{"model": "masked image model", "dataset": "flat shapes of many kinds, plain or patterned, on busy backdrops", "train_examples": 195000, "image_size": 32, "crop_scale_min": 1, "horizontal_flip": false, "method": "mae", "mask_ratio": 0.5, "loss": "mse", "encoder_arch": "vit", "encoder_norm": "layernorm", "encoder_norm_position": "sandwich", "encoder_activation": "gelu_tanh", "encoder_mlp_ratio": 2, "encoder_head_dim": 32, "encoder_fused_qkv": false, "encoder_bias": "none", "encoder_qk_norm": false, "encoder_parallel_block": false, "encoder_inner_norm": false, "encoder_drop_path": 0.1, "encoder_patch_size": [2, 2], "encoder_layers": 12, "encoder_width": 192, "encoder_positions": "learned", "decoder_width": 256, "norm_pix_loss": false, "decoder_layers": 3, "init": "trunc_normal_002", "optimizer": "soap", "beta2": 0.999, "learning_rate": 0.0015, "beta1": 0.95, "shampoo_beta": 0.999, "eps": 1e-08, "precondition_frequency": 10, "max_precond_dim": 1024, "one_sided": false, "adamw_lr_other_params": 0.0017, "max_grad_norm": 1.0, "gradient_centralization": true, "max_steps": 16500, "batch_size": 256, "epochs": 21.7, "lr_schedule": "cosine", "final_lr_fraction": 0.05, "warmup_steps": 820, "weight_decay": 0.06, "adamw_weight_decay_other_params": 0.05}
Rows from block 7 of the encoder, named by matrix and row number. Rows with one number belong to one attention dimension. Each number is 128 + 24 x the weight over its row's rms, rounded and kept within 0 to 255. All counts start at 0. Numbers have three digits each. After the name is the row's rms in percent of the matrix's.
# v: attention value (encoder.blocks.7.attn.v.weight, 192x192), inputs 144-191
# proj: attention output (encoder.blocks.7.attn.proj.weight, 192x192, transposed), outputs 144-191
v.37 111:145138143111088142113142106126113150137162157125114107109128129100132145124108085105153108116136150116106149128134130103094117175131142110109151
v.38 107:101095148126155102150099148087126140101099128161112164155124075117163122143136115121155138119151142138094128110107117101114127139104144114102115
v.39 106:136127185152070141113141130124117094117145138139086144136115113143164118148112175165108127119169106145113150122088108108064103153105118107159104
v.40 130:101117135095168137119122139122159162110160139099131162107134142138171105095172135150150090141118128109091094142117156101094094160121058133134114
v.41 091:095116100150129122119157134132138150127165122131081105165122153150129129084152138136171172153136134119154112148101144112138124084160128134142105
v.42 098:124144121093125132120139131073142144145133144128164102118093112124090183128114133107146130130119105160152067106114150090142130077160162131119123
v.43 099:107119110110134097063145109094150094143126155140094113117102149132071108125133200137126143138159164154138104138128167154110160109138090151169124
v.44 086:139137100131111156136136197123114117134124155133154082101124138135113108133141104122154157211134155152085135102158135120143188119122136133133066
v.45 107:150138132143115102104134094112131108112104120116128122128122113111110203131094163125165163151098117126115121156081111114151141077129138102151104
v.46 109:112107086117172127118159132130144128157113141167116152127137132117114147146127114093153121164106133161150122070140125082144089117107115156106124
v.47 108:142114092080087132127168092097133131112157186111114065095099150118145131132142105107131116102153108126081163159111168134110117135147137080187122
v.48 112:160104163173146157103085123132153112082117120128118109116162148145136107124104154149085103129141136107176116164110125119104148146114125154142164
v.49 110:090190111116133112107158101099137110110065190158128094149148107084144100124109143126120124106106137092112105142138156124132156146148128105145148
v.50 103:115173164111151137144136154127144120172135142164112128115116123151120147164134111122093151123148118094096103114106134145136120134105141147094160
v.51 118:145168107147119106185099130120138095131107130145133086107204130146112077131123161147153140168119107130130136134128121112118165117153133177068106
v.52 111:157139137127091110096165090102158134146183109155146145076128160122128154101114143128122130145126124078121150153140135123128151116182139111175104
v.53 106:141088133093087154126176100187131117163138104128182118147127140147122150135173130122154111119137135120134151116156114155138116095129097091170108
v.54 118:112127148136158125103112120144110055155111115102137151148150160091126118165128145187119107066156151117142133142108139106120129164106122129156133
v.55 121:124154136101134132114161122141132080157148114128112082098131132156123145117130110138113165131119143082116094151123144151153133136130143122138090
v.56 088:120115090123171137126113107162173132132137120067158156120185142153108111143153099137160116087113115153110115154126125119148143147149125139099122
v.57 115:100149124146183105105088128130146155126098099101111154118122114116109129137137138130123106141138133143148067125131143153133130118121150161092122
v.58 099:129181171136130142112128116132131113117128161128173150143153088136165117134065131132127120136088115141163116180102110094149145133080095153167133
v.59 123:109137147086163149148145171122134132115150087089105125145101108124105100128104143132131154151150129127124111146118168150113132109153122179140125
v.60 101:087143122126186100104188152103176126108124102115133139119097110171122137114141109147122155106157127110130135153086156106156104109110093124139117
v.61 107:099119129149146098121118096106157126109116133089138095157128121126121160125094172134118137120175136112186110096115107143105094120111142153161169
v.62 124:123067118092122094103160181149105159108111081142125164121100117141129128097166131122134127143135112081108132114132132176108068141137143110134116
v.63 094:118156119134153106154071116121114166124124134108174123131154140141141137147116126138154124159109146126097094123153132119137149140126159130082107
v.64 069:147106145128131142115116150108090170125166173131095133162133140138112124137110125113096142192137128080128116081102129138103115089113151124124140
v.65 073:099136161109180119106110126121122137157152116135148102119101088127091148070136158132130121151131136116120143167129116140134127163130124143137099
v.66 070:159156115118118096097094144111120098072123162120125126164136148073133131143101117119119119142118108137129099133110156172116125096110133138136143
v.67 062:131075163104109166134106149148121161134102127151107083163138144116173099141124117135101137123138117128126145132167112134143120130120143136156162
v.68 081:122135143163142119138093130148132149121131158110102123175086045095131140104120095080103137107101143093138101103141095063136119125107132159135199
v.69 070:165141145146137122096127139136191101133131099129132074132086095162149124156180123137117154135121078159105144151135155135090078146124110128088121
v.70 076:085120126129124138131155152100092071093126118111144173110140123065109112102110131085131135126147103100084153096101156109123169072172157121136156
v.71 075:109131128086160139148123127134143116162121126123139149101121126147118176118140152145128132155118158162132145120149159122119129081142109161124112
v.72 075:103115107114100153085109116115148085087116113144172110104103156100118109107143139123214113134128140138126132130120130150178139105171134082147080
v.73 080:133122101170138133087126105089163113067147161130125114110137121094160119152158143155133110111083110117092133164122144131135101118126148107137095
v.74 078:135143134121119125131135107150108106138100166105171082099087165134122109135109143128133138148114123149103126107093167104137132098152143064084097
v.75 082:135151117126114129117152198144127102088114104110137142115131132101158111146107134163130109137141112139113158102133149120146103155117152140107137
v.76 077:148120148137123168139137133146083165143137134134111102110127127141127121186125143154100127123110071157094145140138144108131133136131083141115164
v.77 079:130134143114129153112097151133141098129177102108089124145129123114126151139115123111089126141084116131084156149114140157128137149117190111146187
v.78 091:107143108132108132137147121129103135142128082097128115138187141125119126112101074098138133170129167141146148179063132111154130149154127107162135
v.79 082:116102122134106122144165116139131132093113127072094156111151132104133117072129116140149136140144167149136118144132088107125174106148097180090184
v.80 081:114117113159123150118139142149183104125129165135150125098133154103171089161122150128165105137097109127111141123145161114133129155188151159109153
v.81 097:126123095136065128130132127135103117103134114125077131145140162072183143176109104134129138083152108145121158133142140073115168126160105128153133
v.82 087:168144127181104128116123100159140111081145142136121116113157106099148158137117110109120109105137077166091105130149125134110178118162147125115153
v.83 074:104156099133072146137119122144172066121165138154161111143114153127102098118159089179131152097132123142115094089171126132169112131120141126171124
v.84 085:160129168108130142134122169144122154147142142152106123127099103171127138170125159096077150161129114116169170154106084138149124139042106107108121
v.85 082:160106140084141127132092142123142121102155100126109127110144116113137148125127112160105163145156071161107127105106127159104131100095117153117161
v.86 089:127101130168101129157150127155124143112111113091123158121160159125147110146126130119156120072139097143124102126119149134178177148198136131098154
v.87 081:175119140118134084080119132137137091137133158130172123114116145127144118073138188142172087139114138168122135102129126110113119145122128147118081
v.88 075:110135160145132099144108131146158100122144081136159133107147126125101067137131132116168149148137110175114142141093162184123135179140146087107110
v.89 077:125144109125130124147119141146172068190121109163136105104152146177117114117103110134128132105155149173136155141137145136146145152112110122112090
v.90 080:166096129102135139137142118118117165135118166127095166128129127126118149100113100136110120148149151101152111108137085107134178087125100164105110
v.91 084:127116150075161129137133135087151133157130147124159112149062138157093172150139112125090128159136096087138104116142134143143101125094119120126104
v.92 086:123108140129107133155154095139135146110122166110151098141105142140072149139100174143149142133098152131190093108100068112142085109111099103112133
v.93 076:145143136097143083132115140136147151162092128095120108149127071122154151107122112132099100123156151131116134119101127127101179136140172132136135
v.94 086:154116104156110148101161084111179127079130156101146127094160169136139105142124095130144096144111097132093152129127172142148092121119150149115157
v.95 069:148116136136106146143146168108104145156105171115120140111168089166116113163134091148084155101124158131139076162130123087140114080125117145152145
v.96 107:130147141113122113104158094123146131131125166142127100112089110065137127098098132126146085122157165120150128117130173110107128147097127092123111
v.97 103:125102151138111122149121137114122105038085123167138107099168137105131113174055120130145144137138117162147139086131123138136157127119128188132133
v.98 097:141123188147151120120172083086097144115128175139140125078131135139146128165172098129137101157132115115118129119108156165115137104126134094153097
v.99 114:164124140129159119109095111128162168108124112098135155116093136147126150133166125094115114126122096155139122164132110101142117109123065151137128
v.100 102:091169148133134133152135141158123095156084093141168105125153132109094148148110109107121105093144126083129124081134124113140157130143136161109117
v.101 095:127152142089133114125146116150145108150114130143106123119107156129141141122130157153135102121099096137108126133124157121099126130112131133136158
v.102 111:120146123107110131138186139094129103141138131122194083109122138130133145134109143097157127115155138118126132125092177151140140123139151116144107
v.103 103:135183155124135118132155097152095118101099100121144135111131102132136141102107151158149105150088147162142131160126083100134111109074065138133145
v.104 106:105161131132103115124112159131144093179131120102133100125162097089129113137137166165159142136130092168166146102108156073097158127176170126104107
v.105 093:145137158151160128139142113132119121133117144149103114122141137121147098128125040153139088110165164110131143179128131143134164125164124124122115
v.106 101:133123149122137141107145129122107139119151112137133150122142134058152074163097144163129116128120128130178125184122109117168168150106115121127113
v.107 094:125132132189159131134133137155112161128128132101120170149119126141107110136162073163080125106103123098138103168164078154146108114141114153158136
v.108 118:104139100130124116173122146127152119126112139179173120120166100087156090126112181128163161089151110125123126085153122140107102107177171122131089
v.109 108:147102117139126109112115133138132136070112098145092146104147142149121113133137114109104145155149099106171113136102123159126120115116084101092139
v.110 105:119171121131094139153134127126067115089106121218122129108143139121106140174105124080072132097115125123112143142111135139137149116097125151104160
v.111 091:098131143147149136114105138113153158166167110164128111098114134154117117146156155087150118152092071087143111116176114107094113093137105150108123
v.112 105:122078131103149134133135196193126158125160087143107144158116132136105177125127086134137105125113108135181168117136095101113100167135083153121179
v.113 115:120154112129116136124123118128120162116100105147134164120103149144133134131152177123132190120148092160126097102109110125171089094122128122141109
v.114 110:120097111079113131182125172106131108137150152122158088126177141143117103163085170093195162170152121147100164133122134135158108134123126127118097
v.115 095:135117144118084130117146095123138125103145141111176070118178136144140162117111112135117152108134158158091100101156153143125164144126151134139097
v.116 081:152164137145122126134134108089119086115145133129104177103123146072136134119103122093092126136144082114112122084108162129122153113146168143138111
v.117 101:115096131134131111108111145137131096135124127150159112114135156153144145206163105123124122125126109170134116142168106140139111105140125152135135
v.118 092:131138151102102174132112123171101114168141109126096134119146072119138147128099157141127119130128096165145146120109111098128138127110111139096147
v.119 103:131111142102128148121181166124093147120120133188151156121130131128094100109129111111125125138149125131172144114140093156134113123080126121113151
v.120 088:097137131069111116189115100136124141117169092142152172127117132122124110107140139093132100130101110148102135144152106112108140155111108137116118
v.121 086:118132119118135103145160111128122096116159107128133106126136112106154108088133127102103151105093167071131136113119095153154086176125155065121159
v.122 093:136151129130136101098155123118125142112124126111149115127116141145138143109129118136081130154111124118094124144140135152126126127140127141176134
v.123 096:129123135162147123119132099164096170108140104148122127116062123116132172149095103123109120111130118112157096116153101121130136150106106146098131
v.124 105:105188122112139112151159124154127137137122130143163147160159137110090109117116100122189142081138129111102131114103133113121116104126154164117144
v.125 111:151091160162093114124116097140094119119152108087090154154117136116170108195110127162113167153129096132151156128104125125172132136119098120079156
v.126 116:110110133108137107139121065084176137123106125085160072105096161143167159134130151104160133138109154134092102126110153152135117087116129090153096
v.127 104:132144105111107119165131157131072160120082185132115131100137148118076121156098151139127085151163121127127152107127150172119144126133153107073104
v.128 108:120116129156084164058149182140100109181140151142110139122180126139142114151130152108128139136158118125139113145102120125102168130128090089125133
v.129 107:127123141129136091140137179113156140124085142122146139121172160104113061100153159147189115109126113120111155135132133105118153139124090099158111
v.130 105:147093128145144159123142153136104146167102162096159116157156142180137110114139145171142135123142147146110121144103155150089069081143124142124119
v.131 107:093158158087143108155120163121106112175094117111136105126102125166114091096118104144126128129149097164094149151149156123090100161118144136115127
v.132 141:120125120126143113126125107105145112095104161079192139130095152135106129164102131101133109108123118141125119162109153134126129075189130128096082
v.133 116:117130106123146125112095161090130172079166120062112136123156103161166134113126097133144125151119102141148094164125125150145126100132119114101123
v.134 120:115110146122114117108122148103143142132096123107152140110120112141145161158138160131079153168128163111136108116128139127091147099124143169102125
v.135 098:098146104123115160150120143151077118113114159111157128140145099137125126142113074142140164117117129106138142126096111110149126142107170151099143
v.136 116:110107115156108139141158134070154095125169133143107115117081108137128126119139143101149150151080156091115113121158174176124088141140150104167099
v.137 116:160092107091128091142081109137200095097121158099163127159099126121134143168118114120133108096129092134116136139123128127160148129154142085162112
v.138 122:120116147133161100164127114128121126105121106138117160129117135082160164118080156181116131124098142144109133077157113089135155110096120155109129
v.139 108:177105152182114094130121084097100108112117165091136105146116121144121153117091159084128136124105160152147097141126103153116122092144117150120151
v.140 118:140174165146131112166134085133122074089095111152182123110125102160142124094123157148154154101144153121101129149128152101134122121136122127099139
v.141 116:155080080099137131102143139138149126134134116111083104091155161104122119143115129113136099136166079136133120064128095128100140158142162100158156
v.142 118:125141104120158163144112150115094145157129148140112163110155092129170183105133131130103160144115159121114084146129162140132160126087093180112134
v.143 123:063154153157112131065104121134117090141118113150127155106089174122121161103138155132118134102117143125115165105156141142122170145129121107122146
v.144 101:127111140153100132140119092119183109106149083123132147127120136161170144133085110153131141114138092109114132116155090099144146075125125096106075
v.145 111:107117124160138148106134178121113127129101147108092134134136174091091120161103124191115145124105190115157140089152141087090105171129151154111149
v.146 120:106143108090171121111083156114141145172154173150118114152163122127092116113124086159089115147133126136140082129095142142128090129123122171136139
v.147 092:152125113118099142122107100128123123130125105113165176113103135147195158154124167135115096112143111130111153135097138146120161104107108138140120
v.148 110:169144151090162101198120127099151154103124139113148160152128069128095132104152131101149138105127124140117104126121119105170172130154111124091121
v.149 125:131143114098123077159139083132139138094106091135172078111127094152147113091129075146124139135143128086087120148180146097099122123109136157148100
v.150 138:149096125116120080106112105135165118110141137134152117148165100139133127106153116137176113090109133132120163148130117130148091129114149084135139
v.151 115:151114101107096119133135152133124158111143127092087133154100094162159174117099096124093147149162115105126130131118106142094167117139145072119109
v.152 102:137128130120146122073145159118126126164138149140106158112146156128126145137130124166124114098127129150111120126101109125153158149124124099115126
v.153 115:125099110168107100143127116103181101085126169139119064081144112118082138126098122105135127101157147131113098080156115152097146129144132140103141
v.154 100:097137156130146101134122139144142127150113108159123161128153143137103111144133135152143112109117129169162164096119134164170073138120162154097141
v.155 122:080114119130098123127143169149124144173109110117123150136116151114093101158129122114138123116132112100129147136112145175137076152130169102147137
proj.37 113:124125113128137101138118142140174127124090096123125123131110123150123114114166161139101136130119082111127129124117140128072170063126109142161113
proj.38 106:126161094147093150127155094168158106114134099153158111100121132137152143125131132134094142088120113119150143172133126139170110131161156193151133
proj.39 103:083135116105143099134090149126133147121076099145159114103140160116129133122127126082170154107121150077128134092155157192190152125121137123096113
proj.40 120:139111108111109105135100140119134120132083099121139101129129103119095140133098153138104140133131113133163131159141095152138189135106175142146124
proj.41 107:159121150105096119149120130144146147145102070136198113089141123119149139148081098157103106125137133155158133094139123141135121192108159103155132
proj.42 090:168111098133151121156140136141125103100134119123092172120147150168135133112142195168099098126133160100108166162135123155093138153091079112182126
proj.43 111:130132143124159140144104159146096143133111123089157130145118127117138141142120077129120096166148101088173139114127101109157101135095114102099151
proj.44 094:117144143124160113113120100173132142117128124151098167191132127135140136140097165113106082093122092124131118143105132164122111156147102107149151
proj.45 111:143139128126121141165151134137130135143156133159137147151159160093165112106142119099058094117147125118126121125157149134118116170096130186119134
proj.46 101:143114171188121128093095155139101137107135148113117156113134109158162125129160108151108133074110087102127131161122110128132133124140122103121183
proj.47 103:109127146142147130121131175118099135154117085105157148173120159121127149109091131115116140154143153132165110082124118155158154112087127154110112
proj.48 113:133145138095092141115112103109080118183167125112160144126085108120070112155099106122174156131122149143089132065141127139168125119140076105118120
proj.49 099:126107143147119142147144121125109120135161117119114152113079150184144140120137182136116119083119124123114158150131117095130106123094146170160102
proj.50 105:129154118174132127108127140136157116090116114147097146122183148139150162144144163155130135124112153141186174118129123106134166084156096101167107
proj.51 112:125118132109156132082149125181134195105164128116160150145122079109141145127098120132078062076115114145095126119124146131132118141119116109181146
proj.52 124:091117137106174116137125179144103135112064148106120115162142156120119128118128179120124143130154131176147079147125142165115152181069120145136130
proj.53 108:116124125171165134119122134069143121118122145103116138131156100130131120127096069115093130151106105125132108109099103098143131126108140151097124
proj.54 108:137104144125108170161149130117125168108125160140146090128115122174129111122123099118104134159127106126152136120097103137160119148100123167177123
proj.55 120:137132144147104136174107151109148147119154134127133132136149119132145176138111158096143110113136124161158157111097164131095140146103145135141157
proj.56 096:141104152127111094075144155088109114132121129115145103135076107112127109092116125150094132151133142125123104108125138102124129131108122097135100
proj.57 099:149142120152106165172097138137088081113130175143117147149119133167138110126130149108105149119109134129087183149117114088114136120150104136169115
proj.58 093:122082119135151152130109133130131134150149108107122129102076108130074123121166113136139121059146168093115117105140143108107103115174159097049145
proj.59 113:144110094118103113146086098137122112105140135175116139088118118124135167168162144108106142126120125131130165088137086121122131127076113098111123
proj.60 119:150099105134102170111107146134117154154111113139153116105156146066115139125130082149127122178099139126136085080136109162133123151122181108108173
proj.61 102:137092148104090164158140129134097109140152107132112187116105123153135116147149125110129124116114103099085163145159114096169096113120126077152087
proj.62 117:101207135150123126126138070113136089124096196107146092128162148115138129120139150121110150137131135176093119164121111123124182122124127151137109
proj.63 098:133124086120116126120150202183104115132140143142110137160121092071154084125154118128104134083139075136138154171136117096115124125153125115109183
proj.64 083:130113125117132087119119104169108126142115122124135148108121123129128098117162123146165097106111097115159143174109130163146087188119129101111167
proj.65 089:122120151103109144134155149111078139104119107098115137168172114135134108172098150116139124115111101157112110128109188170103111130120111147140107
proj.66 073:115093141157129147155176080135127133156127131164117151103110124145100118096155105097162101141129142122113143124127097093121100139190155137109108
proj.67 065:123136079140116133081140135127103155127122154114124128125131093142139159112093130141157099122124135121096090195140134076118151100138116092112120
proj.68 093:098121163087168153123122134097159145125127085123157151130153143143099109158119123146119109151109074160146111137131146171136154143127097089102117
proj.69 069:114153137096143155171106131140110112128087118103116122148156161107080159103088126104134113127143192147143141153126102147158147110147132142180139
proj.70 078:144128123122144131093157075103150158160134140133154101109095108185136158110139103152114130074106148084131090151147103164137099175119129152130106
proj.71 086:112127160159111119136100092071080153139140139097118113156102138146108125109100169108157141099116137126097089133107143169120141153137116111127090
proj.72 104:148125102142112122159167077133104125166153167141113114128115133150150148142093131119105163110115148107078125149114123083108122100101118177108139
proj.73 095:136136124125134144149142106162112082132091161133128097151164178143132141122094130121144160137156196149144143127122135131123136123140125157137149
proj.74 087:126158096124087121164165104127155124127158136121082118125140089130111160104153103132126111093123160079148149143145124150155135127103121177138135
proj.75 105:135111090117114154155120079149148127147151149170113092131122134129123145126100123096125130128141149138099137164158116119133135074128101133133119
proj.76 093:079158151127151138101096143083138098125111113087135141160112113160138158067093154111117133092122169138173111104119126148101139087109182135150127
proj.77 077:135117113150129150088146082122079118124122154140168147108135170155089082103126161142169126097126110151175118130107126121136118113129110102078093
proj.78 103:150128105130149102115140106129138114133161166154110123121094121131134104156141134130126111068125134113127122110157126137083111112105106085083149
proj.79 082:093099102165186089118109136108173114121126160158132133132127137191137144128137142132127134080130132107119119137141153129148139158116090105140084
proj.80 082:139111107185099115146125138112133112143097117094123116110129098161120161124150129167068146083145199106154128117121123141153148102091143132154094
proj.81 096:161099106159146160156113117122198164145103149122152137110102092163158140099114125123099104131152160131126126141149094105191153110123134150102124
proj.82 083:120122118129178139136096129103171109107090154102138128126133137155127092171170130183096125111151157133178148099138123109187167155122125106106096
proj.83 084:137143130136126153137129093101110120133091137144107100127121087137188147143122143096117148092142158135113163123132149076087145131141140166086101
proj.84 093:089097138097154082122102148141119129117124074126143107154139146117083102092142139109175110119089095197138109127136146134111120117146125097115140
proj.85 086:085130132135143098081135145102121143157105121123175135146149133145097124098150178099115080095112107124127085135131133125138133142145160143153127
proj.86 100:134163122140136148128107138094175127126113153119131103086087088112131146138111117154084151153149165118098141141177122104137130141112101156116076
proj.87 093:130130094109081149182171087118127143139140077141073149139135145095149139145150138090116155127127145089113162102140160142165116113096135099115107
proj.88 077:112144088094078138100109116092115097146149133138107122169101136123125136122125164142102127110131132088133149106153092084158124108109100149137102
proj.89 082:108122137127090102121122104128044138139158133081109115157112126099142163123125174120135122108123129113111123118140132124135151123135121138125115
proj.90 077:130152159101169141111074143118097110129145130132107134131146114150112087153155142118180138136132080166089128126111160158139099156140122137086142
proj.91 096:126110126131129099124138145190077152098107150146147119127168154114112094126114111106187105140099119133127144183100139146110074117129105153145171
proj.92 080:124126136111127080116087191133143107123114069160127152097140092117175098140169104112118141165140119123100135138160178163106188125129110128160165
proj.93 097:112123117140093115110165132155131114140156121127145147094119125067117094126115124145136099148094119111110101116141127162150081105114134094077152
proj.94 085:159154145125157122164100141142110105159122134145113125127111119117144140137161105138100151120160164166139135126145121105145154174129114175135121
proj.95 082:125141156094180123093114145094123137094124089104140144167125126097125101126112142103125112138128081144136146095149129130128154173142129081128124
proj.96 115:121148083138127154152106162113152096123164100148116155126132086142135123134149092145120130141095129077090162114131126133134122109164142130173163
proj.97 114:133127080095142102112140130141098127173128189110153156138131153134120140092171170118151150094149136092090114155145169128087114091144074141138121
proj.98 103:127114121092139112085065150134173106140115099096148128123133131110111115130122150120133116123154094138123114110150078109183108135142164160115110
proj.99 109:105128092126116165150190133106121124104111108136145123155167115086134120128102126132125165122156176115115128095133137122131123127148142113112139
proj.100 094:150127123131130141130139133124111131140197158136123122162102101145165119111172150154115163138099124140094157166130146139114076125138107099119154
proj.101 080:128090152149125148109101134121102137094120121119155136101146159100130094114164138078115149155125119121157143142104101079125138100122142187113129
proj.102 119:157123119115133139118096148089099114143125093127077139112108119137129120112125116131122124136121090130067154119154114119125079173134137094120144
proj.103 107:104093113164111131134123125087172121110154142113122133121117101163104119138136123143124142136156138109142123141119168112123161108172175104102114
proj.104 100:132129128142145142142120115135136153115125123134098122154115147154146124132119052070125115117124120093085121172115146181134124144106084142158139
proj.105 107:127139112119149093115115112128206126147121100090169143141138121138082093119138176125158126125129111162089122064122143067142149153105125100157136
proj.106 103:111110124149141108121105133122162113153083144091126140167125109141089134097126110106147170099109140127087094109110150116110147107137133118128165
proj.107 093:111124140090135145105106106091172121134094169131154124126138105116108141144102192140159104127152144114108110078150171123159175133108134106128131
proj.108 126:137095147111132109118115125137140139132111118105078143139121165168099163152110088123115106109081108156113108163117133126133167147090121140132162
proj.109 101:090132125076157154123171095129126140151140138119183132164095146136105143129123143134157098109120133134136111138165125143105117123155166121114116
proj.110 118:116082163127143111123163102108153136159103153110141136136122156153107118102133131151178120130171136137144106170117156143111116109191127133120097
proj.111 098:137139124104126129139128162081113107123117146130096105184131153111119120134104080122112164143159183150115161110136147173145114153134103116163127
proj.112 101:081146133133146136114170084116167150154113096105118138114136125089152123105147153121146154167143152132118098150155140126140185061124150122169125
proj.113 120:132093122109116125144146107134097105097112178171127075108152170105116113131068132120136118185112191095124142134135178176082137148116101151120106
proj.114 114:134159154124128120114125089137110094175095090113100137125087145146156169125136106157100129098103083149131068161129132155097131117114137105102150
proj.115 112:165123137142151102133093164121123109121134122140118189148109173115106105144117138103172109140135079117106166108130120129119097135120128136133112
proj.116 080:114121197119124163103086155119112158108125141129140067144159104171155135126142108154139140148101079138135132144105088110123104146113103110090128
proj.117 103:110125152138141131136128094086135146145126142091119138149129128123134144097086135121124118107175130120118078116092131163132139133143116138139098
proj.118 086:098126114142133110101164134087139145105107123154137118137138154129136109128140073087125138164160126102077123153120203128123132128149109147127100
proj.119 088:088132130142102127124082128090153104156145116070120100137102108128146144155133150180126149099104158091084106123126155139111145091164145116120125
proj.120 098:147120131144119136093126160088119094129091099140130103142135149145118163154105099108137168128160133128132133116128142155137133114136126111121106
proj.121 103:148111141134125134110093129142189125137125107103113140103133117161122129161103120172147092140125095164141134157126138090114199143130154136166116
proj.122 101:164093127137152153101069157096137109134134129106125138095164099122111085121131178144169092127130134107121153119136122063122160152121136120146155
proj.123 093:127135123124102156148127135092121120098164180141131099141147061105136118088154146122154145147132176120110163133122133156114107074157143113135135
proj.124 114:153111109137112123120110151108118116128087122136103134088101114146096112138130157158079116137092114131128143134132136108160112163132131105104138
proj.125 110:093158129103154111134159164085162164132071106172154091157146143099105126076134095104166116116169138101111106159131169148062132133143141124147094
proj.126 114:145159123107121097147121154120133089139161103192145166115148092158110113132129125180072106100140092137128137153121120062119144161131147140085120
proj.127 096:112119119108120132089144115155140137111164131127153147120144110169185132104133141108140154103098154130115129163138121110154142116146140143177155
proj.128 087:106135134135131118161130094106178141092134124088118129114120144114107121125113129133130084129128115107145118099181129153187112136129164120152115
proj.129 103:121125129157132125107158059120122123109161106137111124112091114138131174121106112134086111117136180093126091105115140132154126097125152163100146
proj.130 103:076168144127097083112124120125168111081129111125117128110136107084107124155119129117132088137155129149134159091145102110148143152128108121157116
proj.131 093:099117120155110156115151091127138159134140162115147126158150154088139142150094112097114095122107120082098109074138106142141123151142116106139096
proj.132 111:155160135142099133122146179127127145133144106169085104107136097103173113112102088133124154180130180131115146085147107143160121126091120131177144
proj.133 091:164112117121110140107166135154148119144087105179135121125093124114110127166120132130112131129153163143103160133126139120188131129096162150158129
proj.134 114:110155099113136157127085102137104132119169133156117135117147151129129112161121094140155090112125086143143157175115140110218148135126116101133110
proj.135 093:169121157121134122121128154115144132131115088129101120132113141139118123135124166137123090152136086175119129104164127170075131131112116090146124
proj.136 106:129175144065156114142123098161095132142148155111170121118136161112174125137134153147128140107147083176151103143135086109139132123109120175103120
proj.137 106:114158165164128145085173158102076175159140128156104146117128076158144118138128136108120130152106140123118122138130102090106135111119162158107099
proj.138 104:164133105103120129130104154126130129152143126146138122149128141131131110133161092102120113144112101122138124153132105109135115123164161123116190
proj.139 093:107153115107121142152156187156111105117114100174109112115139150100135120136150087151125168136136137090131181126108182156130094123124132110134151
proj.140 102:161096118106116151143091160139111150144157109116081142128180147103102141150167155140145119148108103113128142103127121138111135129103119125119121
proj.141 097:137219151129115123169110129106148157139118148130162143146105085156118111114143127163138130129098195129119121136137111136124130107135075143138134
proj.142 118:133125118137116136128179164160173155146147104142143122092133159131107104136146107130162143159141117132127143140129126159148094164156171121138130
proj.143 101:157124083138160114181112141182143167105164134103104151175165088076118106130131145092123128115123107095151132158088134117134107126109140137122135
proj.144 087:115135128113144133109074163155061150130170159134155157135125144139128120150155149101151096166130117125148125161108157131162121172115162171128136
proj.145 098:113126145116128067097114095144140165123121109120194148096152108167172156117152118109123090146136079166115135168092122133132136099139108174123102
proj.146 086:142142131162098143150177096131158146088094090098118103100073100146148117131147141099159123127136129141113152128122128119150133141144141093121108
proj.147 085:093151157102136124107089137115117090125153151175097098148145092108120103110123124147110161104144111125141116088162122108134143148108149110120120
proj.148 097:108095084178127199093164161153084136131117097126120104136104131131147119130092116148144147116099144128111117123123122172104104105121132130146149
proj.149 094:130115144121157161106100105124110148161136140102106173144141167118121116166131164104138133119121075152132136109092193130134121150146123098105136
proj.150 124:131169139156167160135155155092115148118087093118132141149117158122142134112132133120142190139159167112156139097122164162158167130140090127136154
proj.151 114:153132126150117149137160152124141084163129107138126086120113150071098109163119127147139118142094117169130117108146105110169120144102140162121169
proj.152 083:106117119123119127139100130124157135115148119118127109122116121121136107134119136132155108181128132067140152126122156118128129113129110166130133
proj.153 093:129142146067175150144100109161089171158159105082128171158127148155147112122132126100151138169112123138131173167092158130180119123118117140138131
proj.154 097:187136110113111133120114127103118174105147138142127111138122125162152135093158161117132103120133166097106116179091115122137178147121093107112097
proj.155 110:178149134124148138105080103122137128091143164140127113122113105146157137111139140131140102118135174144148126145162079135137159125154114122143131